python train.py --model="segmentation model" --dataset="rendered scenes of coloured solids on a plain floor" --train_examples=195000 --image_size=64 --crop_scale_min=0.8 --horizontal_flip=false --translate=0.12 --num_classes=25 --arch="unet" --norm="groupnorm" --activation="silu" --weight_standardization=false --pixel_unshuffle=2 --widths=[64, 128, 128] --blocks_per_level=1 --block="sep" --attention=false --upsampling="pixel_shuffle" --label_smoothing=0.1 --init="torch_default" --residual_init="zero_last" --optimizer="adamw" --lr=0.0017 --beta1=0.8 --beta2=0.99 --eps=1e-08 --sam_rho=0.1 --steps=19100 --batch_size=64 --epochs=6.3 --lr_schedule="wsd_sqrt" --decay_fraction=0.4 --final_lr_fraction=0.05 --warmup_steps=950 --weight_decay=0.04
Rows from block 2, named by matrix and row number. Rows with one number belong to one channel. Each number is 50 + 15 x the weight over the matrix's rms, rounded and kept within 0 to 99. All counts start at 0.
# convs1: first pointwise conv (model.mid.0.convs.1.weight, 128x128x1x1), inputs 64-127
# convs3: second pointwise conv (model.mid.0.convs.3.weight, 128x128x1x1, transposed), outputs 64-127
convs1.49:35 72 31 50 70 46 36 25 47 77 38 40 40 59 73 41 56 33 80 67 70 25 65 69 51 36 70 20 99 98 50 48 52 40 28 44 75 44 48 60 57 50 34 10 36 31 65 36 56 54 66 54 59 34 38 44 40 81 42 22 68 31 58 55
convs3.49:29 66 61 40 64 69 43 71 32 34 60 00 88 66 31 64 70 56 22 32 31 40 45 47 46 54 30 78 40 07 40 44 18 70 72 62 74 49 73 60 39 45 60 48 50 48 86 77 35 79 25 35 18 75 72 20 58 44 49 51 77 38 65 20
convs1.50:40 35 34 39 57 40 63 43 79 86 41 49 50 52 72 58 30 77 52 51 41 36 64 49 46 61 56 71 39 64 34 49 57 73 39 74 47 66 32 56 42 49 49 66 34 28 54 17 58 66 44 38 83 48 41 44 74 51 28 48 38 81 27 77
convs3.50:55 30 28 70 55 59 57 60 20 60 52 65 35 68 43 32 68 79 59 34 37 42 38 29 32 25 31 24 64 57 32 33 60 49 76 33 58 32 49 45 44 40 39 57 66 60 43 49 59 29 56 61 58 49 53 52 55 62 22 54 63 53 48 76
convs1.51:48 37 44 38 61 52 54 40 50 52 34 48 52 52 55 67 45 69 63 50 49 52 54 50 70 48 56 52 39 72 55 47 46 29 40 43 62 65 40 49 53 55 47 24 37 71 55 29 61 61 49 38 54 59 47 64 61 37 53 44 51 43 62 56
convs3.51:40 51 58 57 40 48 38 44 73 38 61 39 52 39 65 53 07 15 42 55 54 48 50 43 44 51 59 42 41 47 52 42 58 33 25 47 40 53 45 42 50 44 42 50 36 33 50 46 50 67 50 53 37 47 36 54 44 45 58 46 39 47 47 44
convs1.52:73 40 55 45 63 67 61 54 37 48 80 23 49 33 28 61 42 52 50 43 30 51 71 39 93 42 53 38 43 56 48 47 45 61 41 19 50 57 54 60 52 61 87 50 46 58 23 44 66 49 55 35 50 46 51 37 64 51 77 65 44 52 73 54
convs3.52:52 56 38 72 56 63 26 51 40 57 53 63 39 48 56 54 11 27 61 34 61 54 43 33 32 24 31 50 53 63 50 53 50 72 62 51 63 53 30 45 42 50 56 39 68 46 56 74 71 45 43 63 71 46 64 71 65 63 54 49 39 45 34 88
convs1.53:67 44 55 46 68 37 41 63 71 30 45 60 48 64 54 60 41 29 41 36 27 40 53 36 45 52 54 37 51 43 61 49 52 59 33 51 46 58 49 21 72 55 55 48 46 49 43 36 54 24 70 22 72 53 38 45 74 67 65 59 37 32 37 58
convs3.53:51 58 52 59 63 34 57 54 45 49 59 36 39 65 32 58 48 37 31 42 38 54 72 53 64 65 37 55 50 20 46 74 53 72 49 41 70 39 64 60 68 36 42 42 48 55 47 51 31 56 21 49 27 66 51 53 52 27 33 33 57 45 55 50
convs1.54:36 21 44 53 55 50 69 29 38 23 53 55 65 57 43 59 48 47 46 48 30 48 58 46 70 70 16 46 36 30 52 32 61 31 31 50 28 37 52 50 36 91 34 37 43 57 45 55 65 63 37 46 53 70 56 50 33 39 47 50 53 32 78 38
convs3.54:30 55 25 29 51 58 42 48 66 65 32 40 59 47 57 39 46 50 83 71 73 39 21 38 37 57 66 49 55 70 72 30 56 29 73 52 24 19 34 55 36 59 56 55 42 54 31 57 48 47 83 35 32 18 41 56 49 36 66 63 51 29 48 48
convs1.55:41 16 30 47 58 32 42 32 39 20 45 39 44 27 46 51 69 28 25 61 34 49 37 50 38 49 36 45 43 61 54 18 60 48 26 35 60 65 50 34 38 27 46 26 50 42 57 50 59 48 15 41 57 42 54 69 37 55 41 54 73 45 42 45
convs3.55:39 34 52 36 20 72 31 39 55 51 36 84 58 49 73 25 32 65 71 57 70 45 18 25 26 34 53 53 33 63 49 42 69 33 67 63 57 52 45 56 41 66 57 62 47 53 45 40 44 50 74 42 60 43 41 55 42 76 61 64 51 65 51 49
convs1.56:69 66 29 23 76 51 54 23 32 48 42 52 32 70 61 44 42 36 56 55 35 28 51 37 70 41 49 40 52 40 46 69 50 70 36 71 63 51 63 36 74 60 39 23 50 83 77 44 42 44 68 42 58 40 29 13 60 75 22 46 31 22 66 48
convs3.56:29 48 64 35 27 57 50 46 70 35 47 62 68 42 61 42 18 31 51 47 42 45 31 36 39 30 56 35 34 62 41 49 50 13 27 81 38 65 54 43 30 66 53 79 42 37 28 28 33 71 63 47 57 36 43 36 43 75 73 57 37 64 57 57
convs1.57:52 60 77 73 51 39 50 46 33 62 25 63 41 62 41 74 85 25 61 50 48 42 87 73 34 00 54 40 54 48 35 65 46 45 36 45 48 69 65 72 62 67 50 39 70 38 61 53 58 49 40 43 42 49 36 58 44 56 66 69 58 29 47 35
convs3.57:54 49 57 27 51 45 37 16 83 20 42 58 63 40 49 62 30 33 37 35 43 49 35 34 36 49 67 67 70 31 32 46 36 36 32 60 40 69 68 37 65 59 44 62 27 40 60 62 32 49 57 30 35 60 44 45 34 56 62 49 55 65 60 47
convs1.58:29 46 49 68 51 38 65 45 57 41 45 57 55 65 41 51 63 26 36 47 71 46 57 51 50 62 29 30 43 58 54 50 20 44 48 51 43 61 48 50 61 66 62 47 39 49 39 18 60 30 66 46 61 43 42 36 49 61 30 67 63 45 44 48
convs3.58:44 62 77 33 56 24 35 37 71 41 45 51 53 54 49 49 14 22 48 53 42 58 47 36 49 52 64 58 43 31 52 49 32 43 37 56 46 58 59 59 61 46 33 51 29 48 60 54 42 64 33 33 43 57 46 57 52 36 51 27 53 49 62 58
convs1.59:60 53 65 00 55 40 79 47 55 46 22 55 61 58 42 60 45 42 70 51 41 21 55 75 70 53 53 44 48 36 59 55 76 45 77 84 58 46 42 46 61 61 53 71 28 71 71 42 36 48 65 62 36 57 36 64 55 31 45 70 28 60 50 69
convs3.59:62 53 29 79 75 43 53 48 27 56 67 33 33 65 27 53 72 69 37 43 59 51 53 60 55 58 29 66 62 43 52 50 47 89 68 31 63 37 47 56 63 37 52 27 69 61 78 71 63 31 32 50 65 61 65 43 55 27 45 36 57 42 44 51
convs1.60:37 63 30 47 66 70 56 08 68 46 66 16 22 69 28 66 41 30 72 42 61 55 45 53 70 64 68 56 46 50 51 45 39 51 14 24 38 54 54 48 30 61 56 56 05 47 57 99 49 31 65 58 57 25 38 37 22 94 50 38 73 42 44 58
convs3.60:32 14 40 40 17 64 45 21 49 34 31 71 53 38 80 65 58 45 84 40 41 38 54 52 43 63 60 54 60 47 62 82 54 25 03 65 44 56 46 35 53 64 72 69 69 38 40 34 58 17 49 52 45 40 26 54 21 61 58 53 31 69 15 56
convs1.61:51 50 40 53 53 70 56 39 66 99 48 64 51 59 54 54 25 95 44 50 57 55 62 47 58 53 46 63 42 65 13 51 35 42 41 54 57 70 29 77 41 45 60 64 53 35 42 43 66 83 54 58 83 59 48 49 52 64 05 45 38 75 24 67
convs3.61:44 54 56 43 60 42 37 45 71 53 48 20 59 43 55 83 50 16 49 72 56 67 77 89 72 71 66 80 61 44 79 79 25 59 30 62 39 44 43 44 60 42 67 31 53 37 59 60 67 59 48 31 40 56 52 45 48 18 80 44 30 40 35 31
convs1.62:57 74 58 55 39 44 47 57 68 21 41 61 64 60 51 36 55 40 39 53 23 46 52 42 35 38 30 41 63 23 58 60 37 63 58 66 55 40 40 32 59 69 42 64 39 64 43 35 58 21 63 47 61 52 50 48 54 45 60 61 34 38 27 60
convs3.62:39 60 50 50 54 44 79 47 75 46 63 42 40 49 30 58 36 59 27 53 44 39 54 50 66 64 35 52 34 19 44 71 70 58 32 47 56 60 68 59 54 71 43 51 53 45 54 40 30 57 24 49 53 54 59 28 41 40 56 39 56 57 65 26
convs1.63:61 33 46 37 68 34 37 44 53 37 50 53 55 55 44 51 48 43 50 48 32 33 51 32 52 46 58 31 48 55 74 43 56 55 35 58 55 67 48 47 66 48 39 25 55 78 39 38 52 45 80 40 63 56 49 42 61 64 39 63 41 41 61 43
convs3.63:66 60 52 73 64 35 57 55 23 61 50 40 25 55 41 62 76 54 48 42 37 60 76 60 67 63 46 57 63 45 66 69 43 73 63 40 56 42 60 54 66 44 44 36 57 55 50 48 47 40 32 48 48 57 50 63 60 33 27 34 61 50 45 58
convs1.64:30 63 52 43 33 19 52 37 46 47 57 36 41 36 60 61 59 38 46 64 41 49 39 58 42 38 42 47 64 67 60 43 35 60 26 40 51 47 52 51 58 33 56 25 56 43 42 58 61 45 33 70 52 58 35 52 55 52 23 62 65 54 39 50
convs3.64:47 44 50 38 22 61 46 60 46 51 48 58 52 56 64 44 53 63 52 41 51 29 30 30 36 48 41 62 38 45 57 56 51 43 61 59 61 48 57 60 49 56 55 70 51 47 57 36 34 44 50 41 43 39 54 57 43 73 51 53 47 57 52 41
convs1.65:75 69 50 31 65 55 58 58 60 47 37 33 43 26 53 45 52 68 59 58 47 50 40 69 54 57 55 63 46 47 48 58 63 57 40 74 75 53 37 41 57 67 83 41 29 39 59 28 46 51 58 21 46 61 64 55 74 50 39 67 25 50 45 63
convs3.65:52 54 26 52 48 56 69 66 29 63 60 48 38 65 25 50 66 79 27 40 42 38 16 60 46 57 26 52 61 34 45 65 59 75 71 29 64 32 39 49 67 24 61 47 70 68 45 52 42 30 47 63 42 50 43 49 48 35 45 70 61 55 52 44
convs1.66:32 49 70 50 30 52 85 42 47 51 54 78 45 42 44 32 61 39 59 34 79 52 40 54 51 68 30 39 51 78 51 61 33 53 49 46 50 63 46 46 39 42 50 73 32 50 45 20 72 29 39 59 54 41 58 32 65 68 49 64 70 74 49 70
convs3.66:35 79 85 31 39 31 21 48 70 51 43 49 57 38 70 34 00 14 69 61 54 70 44 43 58 55 68 64 37 54 62 28 23 45 40 70 42 54 44 71 51 46 49 59 32 52 52 70 47 78 42 27 42 60 54 60 51 38 58 42 41 33 60 71
convs1.67:49 80 51 36 34 54 48 58 13 73 39 74 36 57 57 42 32 49 37 25 50 69 45 32 34 60 42 50 36 54 47 57 61 52 85 45 50 68 41 41 22 47 38 41 62 80 76 50 43 70 21 61 55 39 62 31 58 42 71 48 56 32 52 54
convs3.67:60 13 59 69 52 50 54 38 71 31 48 72 55 45 39 69 59 60 41 63 48 46 59 52 64 69 59 39 52 39 41 52 54 62 17 41 66 51 62 25 74 43 39 38 49 34 36 39 59 33 49 35 39 32 16 42 52 51 49 53 44 71 60 63
convs1.68:79 68 56 45 69 49 48 64 61 67 46 54 43 33 59 40 46 80 47 48 72 40 53 62 53 45 54 55 65 42 52 75 54 72 58 67 55 60 52 46 66 57 94 25 34 64 40 30 53 61 65 32 35 50 76 41 82 39 61 65 53 61 28 39
convs3.68:67 66 37 57 34 47 57 66 48 61 69 47 17 43 38 25 84 82 30 58 58 51 41 63 52 66 37 39 39 53 48 41 95 64 77 25 52 48 34 60 77 30 45 49 65 68 40 23 51 56 51 72 55 60 32 67 42 27 43 56 48 60 72 39
convs1.69:40 70 49 71 54 39 56 18 32 37 41 50 34 77 41 62 76 21 52 53 42 35 66 29 57 56 42 23 49 64 57 69 35 36 48 41 62 46 30 58 44 65 50 57 57 36 32 47 72 44 58 50 42 57 36 59 42 54 34 44 45 41 34 51
convs3.69:58 30 37 78 35 60 57 73 38 70 60 62 18 52 60 28 80 75 58 57 67 50 52 54 57 53 25 42 48 74 45 22 87 58 60 36 60 55 40 56 40 50 46 54 67 47 55 43 61 37 46 69 76 51 67 69 52 58 35 49 43 52 48 64
convs1.70:49 50 44 43 45 42 75 48 38 20 56 56 21 46 45 65 66 15 48 55 64 69 61 33 39 33 53 55 49 53 39 42 67 44 62 49 47 62 48 35 32 36 52 50 72 62 63 40 46 31 18 55 39 25 57 40 49 57 60 48 49 31 48 60
convs3.70:41 70 49 40 55 37 40 50 39 57 42 25 60 45 57 60 21 20 54 53 61 64 47 53 55 52 53 68 54 52 55 43 21 48 48 55 39 40 39 60 37 45 56 35 45 52 65 74 58 66 46 50 40 54 59 48 52 22 59 46 53 22 36 45
convs1.71:42 62 74 59 61 15 57 43 49 54 47 43 52 67 54 71 60 61 58 30 39 28 41 57 48 39 26 59 48 47 44 53 37 45 48 67 39 50 45 61 64 46 58 31 73 55 46 45 62 73 47 54 54 80 35 45 61 25 59 59 32 25 66 46
convs3.71:59 73 54 70 73 64 44 43 41 41 55 33 48 63 37 41 33 46 39 46 57 66 50 46 52 47 48 48 44 57 39 39 47 75 69 25 57 35 40 60 54 40 61 21 55 54 60 69 48 63 48 50 56 71 35 41 70 27 39 71 69 28 59 56
convs1.72:83 53 36 49 29 46 67 56 47 59 32 44 42 66 49 36 43 45 82 64 65 25 32 33 38 23 42 53 63 61 45 52 43 49 58 64 48 42 46 42 25 48 24 45 10 30 83 69 48 33 63 73 29 01 40 58 45 76 71 30 54 41 66 52
convs3.72:55 43 31 55 54 43 50 31 47 71 37 88 42 37 85 72 54 45 93 72 46 78 74 80 65 51 66 37 66 69 86 73 47 48 35 63 29 56 20 39 26 40 51 56 68 20 35 40 92 42 57 71 66 36 48 61 25 55 48 56 16 50 05 73
convs1.73:33 64 39 46 57 51 40 28 41 56 71 18 43 47 35 44 58 51 48 46 58 47 46 39 54 70 47 44 53 55 48 60 35 43 52 49 43 51 70 47 51 35 60 56 32 41 55 64 39 73 55 54 42 48 29 43 42 50 35 61 70 68 28 73
convs3.73:66 57 72 48 65 50 43 57 70 61 54 47 48 55 44 29 38 36 25 57 69 59 43 38 58 50 43 65 30 43 41 34 38 63 58 44 72 45 56 81 60 54 44 39 21 57 60 58 48 80 45 35 35 64 53 65 66 40 41 51 62 56 73 51
convs1.74:54 76 48 52 54 58 81 47 57 39 58 29 44 63 54 41 45 54 44 48 54 81 59 71 42 48 39 70 26 52 54 37 57 48 64 74 37 41 75 38 37 37 56 38 42 75 36 58 67 60 44 44 11 34 41 54 61 63 57 58 40 29 56 50
convs3.74:68 20 23 60 30 70 50 61 57 52 52 85 51 63 43 35 44 68 65 34 57 38 23 17 29 40 39 58 56 65 43 34 61 39 76 38 58 45 40 43 72 55 63 33 64 59 51 45 57 05 58 24 52 20 36 53 74 58 49 68 64 46 60 79
convs1.75:57 42 77 19 40 75 54 51 66 47 20 53 44 40 87 56 26 99 28 19 60 60 54 51 51 53 81 62 68 36 22 45 79 39 43 49 52 52 53 42 47 26 37 40 45 33 48 28 29 67 68 49 44 73 59 43 48 26 33 15 66 57 62 57
convs3.75:53 77 41 85 66 27 62 71 40 71 65 30 19 50 61 55 92 50 57 73 49 64 92 84 74 74 57 44 45 61 86 61 66 80 60 40 37 40 41 67 51 26 35 42 63 42 43 48 62 67 56 71 58 50 47 84 45 14 44 45 41 32 36 36
convs1.76:42 63 58 31 68 39 31 29 43 39 50 38 41 65 61 39 44 42 66 54 49 53 48 47 47 56 55 37 51 70 54 84 48 34 32 57 62 49 44 36 57 53 61 63 55 43 49 37 61 66 73 44 59 63 30 53 33 40 32 63 51 50 17 64
convs3.76:53 78 57 56 61 46 46 63 21 56 70 21 61 76 46 50 52 36 21 24 43 54 67 47 50 56 34 46 50 28 57 59 33 81 58 44 74 37 59 63 59 28 36 40 52 59 69 63 49 75 29 50 38 75 60 34 44 39 27 44 58 51 59 45
convs1.77:38 99 51 39 35 54 52 49 50 44 54 53 39 40 45 44 47 52 24 68 49 44 53 66 64 37 66 56 64 70 38 53 28 47 57 44 66 40 44 74 79 48 48 23 32 45 45 68 44 71 43 43 42 81 44 28 57 58 38 47 33 52 64 45
convs3.77:65 54 41 49 42 45 36 36 41 43 50 58 49 25 41 45 52 74 42 53 92 74 40 42 42 55 56 46 31 72 39 27 61 60 52 31 35 62 43 48 51 46 29 36 30 58 53 68 49 67 70 56 53 55 35 38 49 47 56 52 61 44 53 42
convs1.78:42 74 56 71 55 68 50 25 59 09 62 64 79 44 52 24 66 32 39 20 45 38 50 64 21 46 44 28 50 68 87 61 41 47 43 51 80 26 37 50 50 83 23 62 39 81 32 13 35 41 78 30 54 56 43 45 45 51 31 46 44 64 41 49
convs3.78:66 22 31 63 32 58 27 69 27 53 60 74 51 69 63 25 44 48 45 22 39 33 24 20 15 23 32 47 48 58 35 26 69 42 80 40 69 61 55 49 56 52 28 58 53 70 56 32 47 38 50 57 56 55 41 60 52 75 19 41 59 61 57 60
convs1.79:72 69 46 28 58 63 44 48 62 48 71 32 24 32 38 27 65 56 59 39 56 58 42 65 40 35 64 48 54 36 38 77 52 50 55 76 74 76 63 34 53 37 58 27 41 31 58 36 49 60 42 22 43 41 70 43 56 48 50 57 55 02 41 53
convs3.79:73 45 36 58 45 60 63 42 41 31 64 67 40 61 45 41 82 98 44 45 63 40 40 67 61 70 37 62 46 38 42 59 80 74 50 22 83 49 48 42 67 30 61 42 74 52 74 41 52 09 48 63 50 58 52 38 40 44 48 68 43 73 56 40
convs1.80:51 27 51 39 65 40 37 46 45 30 41 37 41 40 37 31 34 45 27 48 23 27 41 38 63 78 38 48 56 63 48 71 40 45 46 39 45 46 44 20 61 47 56 41 57 30 50 48 63 43 54 64 59 43 36 62 53 70 37 62 36 51 45 40
convs3.80:52 57 49 59 65 38 64 65 45 55 72 34 35 63 32 50 60 55 27 31 28 25 80 65 62 58 28 38 53 24 48 55 65 67 40 36 56 50 61 52 59 39 39 54 69 51 40 54 47 50 24 68 45 59 65 33 44 44 43 40 45 51 58 59
convs1.81:70 36 29 42 68 49 45 49 58 29 46 43 72 46 47 61 46 30 46 32 56 59 43 69 54 66 38 58 43 46 46 53 75 69 40 62 58 49 67 43 61 44 80 42 50 30 25 55 52 37 56 27 56 50 41 37 49 64 59 68 47 47 20 51
convs3.81:64 60 49 50 57 53 53 38 60 56 61 55 52 59 41 40 32 32 32 56 45 44 41 45 58 52 51 51 38 36 42 57 58 39 42 35 57 42 28 53 62 24 55 49 65 54 53 41 53 49 37 56 43 51 48 42 45 30 56 66 44 38 53 61
convs1.82:29 36 77 84 42 43 79 32 52 51 58 15 61 43 60 63 18 71 24 30 55 52 86 68 55 69 40 65 56 48 51 40 35 32 47 42 22 48 54 60 74 69 27 75 24 35 29 50 54 56 72 77 80 62 60 32 44 50 50 61 38 53 72 33
convs3.82:43 16 23 35 44 44 50 63 51 49 38 73 64 65 56 44 69 33 88 51 50 58 50 48 39 66 63 64 76 70 55 47 62 14 76 61 31 42 35 33 58 47 56 51 54 60 45 34 66 28 71 43 44 09 59 43 39 63 63 41 37 49 32 80
convs1.83:40 48 35 45 69 97 60 49 38 46 50 41 55 43 37 54 35 77 58 43 91 53 60 86 20 40 55 61 19 45 48 00 79 63 63 16 37 57 45 58 53 60 36 45 32 45 18 62 43 47 57 45 40 38 52 63 66 59 54 48 72 50 62 53
convs3.83:58 82 39 62 68 57 46 75 41 53 74 20 49 49 44 40 75 41 32 51 52 61 80 58 56 60 59 36 36 56 67 60 49 80 80 34 52 25 41 56 67 18 38 39 49 65 55 53 39 84 47 42 28 67 37 59 67 14 34 56 59 32 72 40
convs1.84:59 44 38 47 43 92 52 65 56 57 51 50 59 40 29 65 01 99 35 37 72 73 58 43 41 35 35 59 63 45 44 29 36 78 19 33 48 61 55 64 45 70 37 48 19 21 42 64 70 58 59 65 68 39 58 40 82 59 51 36 60 66 51 32
convs3.84:53 26 42 39 24 58 47 46 45 42 32 80 56 39 63 30 54 70 67 43 44 29 26 29 36 46 54 45 49 59 41 32 69 16 50 55 40 49 39 30 44 64 56 78 58 54 37 23 56 25 67 44 41 18 34 42 29 91 44 61 39 61 45 67
convs1.85:72 42 56 45 70 50 50 49 57 41 35 47 60 38 56 49 53 69 67 55 30 45 29 62 52 58 62 65 60 54 52 56 65 63 50 47 64 57 41 34 60 54 60 38 34 71 44 28 45 55 70 17 50 53 55 47 73 47 54 63 20 71 53 54
convs3.85:54 62 37 49 51 47 69 62 28 68 47 55 36 59 31 43 69 79 41 51 47 54 38 53 55 52 34 51 52 47 48 63 59 65 76 34 55 29 41 64 61 28 56 48 67 58 47 47 52 39 50 64 51 54 51 55 50 36 39 57 62 47 59 49
convs1.86:55 25 37 52 71 32 40 51 42 33 37 39 45 20 50 59 46 35 32 67 43 17 37 58 42 49 52 47 57 60 59 32 46 49 56 42 69 77 48 44 51 37 45 26 52 23 59 39 63 40 55 51 46 29 54 60 52 62 52 54 57 57 52 33
convs3.86:39 45 58 41 26 62 34 44 61 39 44 63 65 53 69 28 26 60 58 60 65 49 20 29 33 32 49 56 32 57 40 28 62 39 61 59 57 66 49 60 37 63 43 60 42 54 63 53 44 60 62 49 69 51 51 48 42 70 63 51 50 60 55 50
convs1.87:54 33 51 49 98 71 34 44 53 50 42 56 60 47 31 77 55 83 42 62 52 64 53 53 69 66 58 32 44 64 73 54 54 83 67 50 28 43 39 32 44 91 59 48 33 41 34 25 59 52 63 31 57 32 42 85 66 52 57 44 44 45 40 42
convs3.87:47 65 34 66 55 68 25 59 52 46 65 51 53 38 56 28 44 31 61 70 74 77 54 46 41 46 60 40 34 85 42 23 54 60 82 44 25 50 24 53 49 35 46 36 47 64 43 65 66 68 78 47 45 51 32 60 64 31 51 64 46 27 57 44
convs1.88:67 56 78 46 48 45 26 52 37 75 65 49 36 58 32 66 49 64 50 41 47 60 85 60 41 54 65 40 53 21 56 45 48 50 42 59 40 50 59 53 38 38 75 61 80 40 67 60 30 26 47 72 70 66 44 57 44 50 50 70 55 48 55 41
convs3.88:25 50 18 52 28 70 32 70 38 64 46 57 40 42 60 39 50 34 67 72 49 37 46 66 43 51 46 38 39 85 63 54 60 47 61 66 21 28 27 49 31 55 64 48 69 45 17 34 65 54 87 59 74 27 38 63 35 51 76 57 16 50 34 57
convs1.89:43 47 62 39 59 33 63 60 66 55 37 59 51 47 27 66 79 67 50 39 40 42 81 53 42 27 52 66 63 50 36 38 55 34 62 50 31 42 44 41 46 30 35 52 36 41 50 46 64 59 63 71 42 45 51 31 41 30 41 61 32 34 72 31
convs3.89:61 75 46 72 71 35 55 64 23 61 67 31 44 46 49 57 31 36 22 58 35 62 58 70 63 44 46 35 44 41 60 34 36 80 41 29 45 59 47 66 43 38 32 37 57 46 57 63 74 84 40 91 68 70 53 57 47 16 50 43 40 42 44 48
convs1.90:75 58 75 34 59 44 59 56 33 83 39 44 37 33 46 50 16 90 48 70 76 41 99 48 83 55 67 53 85 58 69 55 32 40 51 48 37 72 37 72 60 51 27 32 16 39 62 48 55 48 61 70 55 55 60 13 56 59 71 34 45 50 41 37
convs3.90:38 51 74 37 68 43 60 38 53 26 45 33 56 54 33 92 44 54 27 41 46 40 50 45 63 59 52 87 40 19 57 74 25 60 14 46 64 66 84 55 38 66 58 48 27 37 75 84 21 61 16 33 46 74 80 22 69 36 65 44 71 45 41 21
convs1.91:37 60 47 22 51 27 48 41 54 33 45 62 61 60 50 75 60 47 68 60 53 25 61 48 59 45 52 56 45 39 61 58 51 67 48 87 42 42 57 43 54 59 52 54 63 54 66 42 54 56 71 81 66 39 24 49 46 34 38 54 43 50 61 53
convs3.91:61 41 42 67 71 42 66 32 43 58 41 60 36 66 44 67 41 52 46 41 57 48 53 52 59 50 43 55 66 36 54 57 52 64 49 36 63 46 48 47 53 49 50 34 63 57 67 70 70 28 31 57 62 57 65 47 52 33 49 51 60 49 41 66
convs1.92:46 44 51 50 49 64 73 17 34 42 46 58 47 59 65 47 45 52 46 27 64 53 59 51 69 48 61 42 40 52 59 49 47 50 34 34 60 52 42 32 39 80 40 43 24 42 59 44 65 38 57 82 49 27 38 41 42 50 42 48 58 64 53 45
convs3.92:29 58 62 37 49 39 36 29 75 46 24 58 44 37 68 55 19 25 82 61 58 55 44 54 65 64 79 60 55 54 66 40 30 42 33 71 35 49 49 48 47 56 64 62 47 43 45 63 62 62 65 28 46 38 56 61 41 56 65 49 36 39 41 74
convs1.93:55 43 54 02 42 63 48 58 71 33 34 75 48 76 50 77 63 63 40 57 56 39 52 63 54 22 57 43 21 46 48 31 64 57 47 71 59 77 49 50 73 72 39 48 46 78 66 50 44 63 70 55 39 30 32 70 47 44 57 36 39 33 47 49
convs3.93:70 39 45 62 50 49 53 37 51 53 44 67 40 65 44 62 46 66 42 24 48 43 41 39 45 55 28 74 71 31 37 55 52 52 36 39 82 56 50 46 70 49 60 55 66 45 83 58 53 12 33 53 56 48 76 37 35 61 53 44 48 60 37 71
convs1.94:54 31 41 31 74 46 31 61 28 50 62 47 27 60 51 39 50 30 72 62 63 33 52 42 82 42 76 12 61 88 60 37 65 60 43 47 80 64 60 37 82 35 54 33 60 35 45 38 29 44 58 32 71 53 39 42 49 48 40 67 69 49 42 39
convs3.94:80 62 76 55 70 38 59 57 56 34 62 31 43 64 39 71 70 47 31 33 42 65 76 52 60 67 44 88 58 33 52 70 49 69 47 46 64 59 70 50 73 40 41 23 42 63 78 55 45 48 22 39 34 70 71 32 64 35 34 34 61 68 62 32
convs1.95:46 18 39 50 38 43 52 49 59 16 46 36 39 67 68 45 45 41 54 36 45 46 47 58 50 49 34 57 53 52 45 65 65 54 70 64 35 55 75 10 45 55 43 30 44 55 54 56 36 55 40 38 43 35 37 39 43 51 43 48 42 43 68 66
convs3.95:39 86 82 45 68 32 59 53 54 37 59 12 46 43 34 70 54 26 13 47 41 47 80 60 72 54 32 59 33 31 44 67 36 75 27 62 58 55 66 58 41 54 63 52 46 51 57 66 44 87 29 58 48 80 72 33 55 39 66 46 44 39 57 39
convs1.96:35 43 27 61 56 58 45 45 59 56 55 28 50 48 66 75 29 44 31 39 33 59 44 37 75 53 44 46 41 40 56 62 30 48 51 35 26 32 65 56 57 44 56 45 53 70 20 43 38 35 42 34 58 86 55 58 73 62 26 76 32 67 67 18
convs3.96:26 69 38 31 35 56 39 62 34 72 29 41 51 33 85 52 56 25 94 54 66 62 44 61 45 46 58 56 41 82 82 39 15 50 60 69 41 42 31 60 30 51 63 54 60 49 52 55 69 61 67 46 52 35 45 58 47 38 55 58 36 33 29 50
convs1.97:47 47 27 61 52 42 60 38 38 59 51 41 22 38 58 71 88 06 58 73 61 20 46 35 81 61 51 18 80 88 56 42 27 51 46 38 71 61 43 33 60 59 52 31 51 25 39 37 47 28 54 51 50 48 68 72 50 44 46 35 44 56 43 44
convs3.97:46 49 45 80 41 58 49 60 56 77 56 63 28 54 84 07 54 60 73 73 70 60 41 37 40 29 47 23 41 85 44 13 79 40 81 47 48 46 26 69 29 52 38 58 55 49 47 35 66 50 67 70 83 45 54 79 61 66 40 51 40 45 54 75
convs1.98:45 43 42 41 66 43 56 53 65 40 44 60 64 77 49 67 41 19 74 56 50 48 42 65 60 72 26 48 19 20 53 84 72 59 64 82 22 34 46 16 53 72 66 74 39 61 56 70 38 40 61 42 32 60 28 55 46 22 59 68 54 70 34 55
convs3.98:61 62 50 75 90 41 59 47 45 62 59 37 45 56 33 59 42 48 37 53 61 68 57 57 59 47 47 48 59 47 41 48 41 75 50 41 57 37 46 56 55 32 45 32 55 63 71 77 64 57 41 51 62 56 63 47 57 23 60 42 52 29 49 67
convs1.99:63 27 48 54 54 42 33 63 88 28 47 41 55 50 53 43 37 42 33 37 47 52 33 31 38 66 57 59 59 52 47 70 52 43 50 52 53 59 53 27 66 42 56 56 42 25 49 54 46 37 68 42 70 55 49 35 58 64 54 81 44 49 47 33
convs3.99:52 40 53 57 49 61 33 42 38 31 38 55 67 23 77 58 74 51 79 55 66 61 53 62 57 55 70 45 38 83 49 38 38 47 47 69 19 66 54 30 43 70 49 45 37 49 59 54 65 48 76 35 59 37 42 51 47 62 54 45 52 48 41 41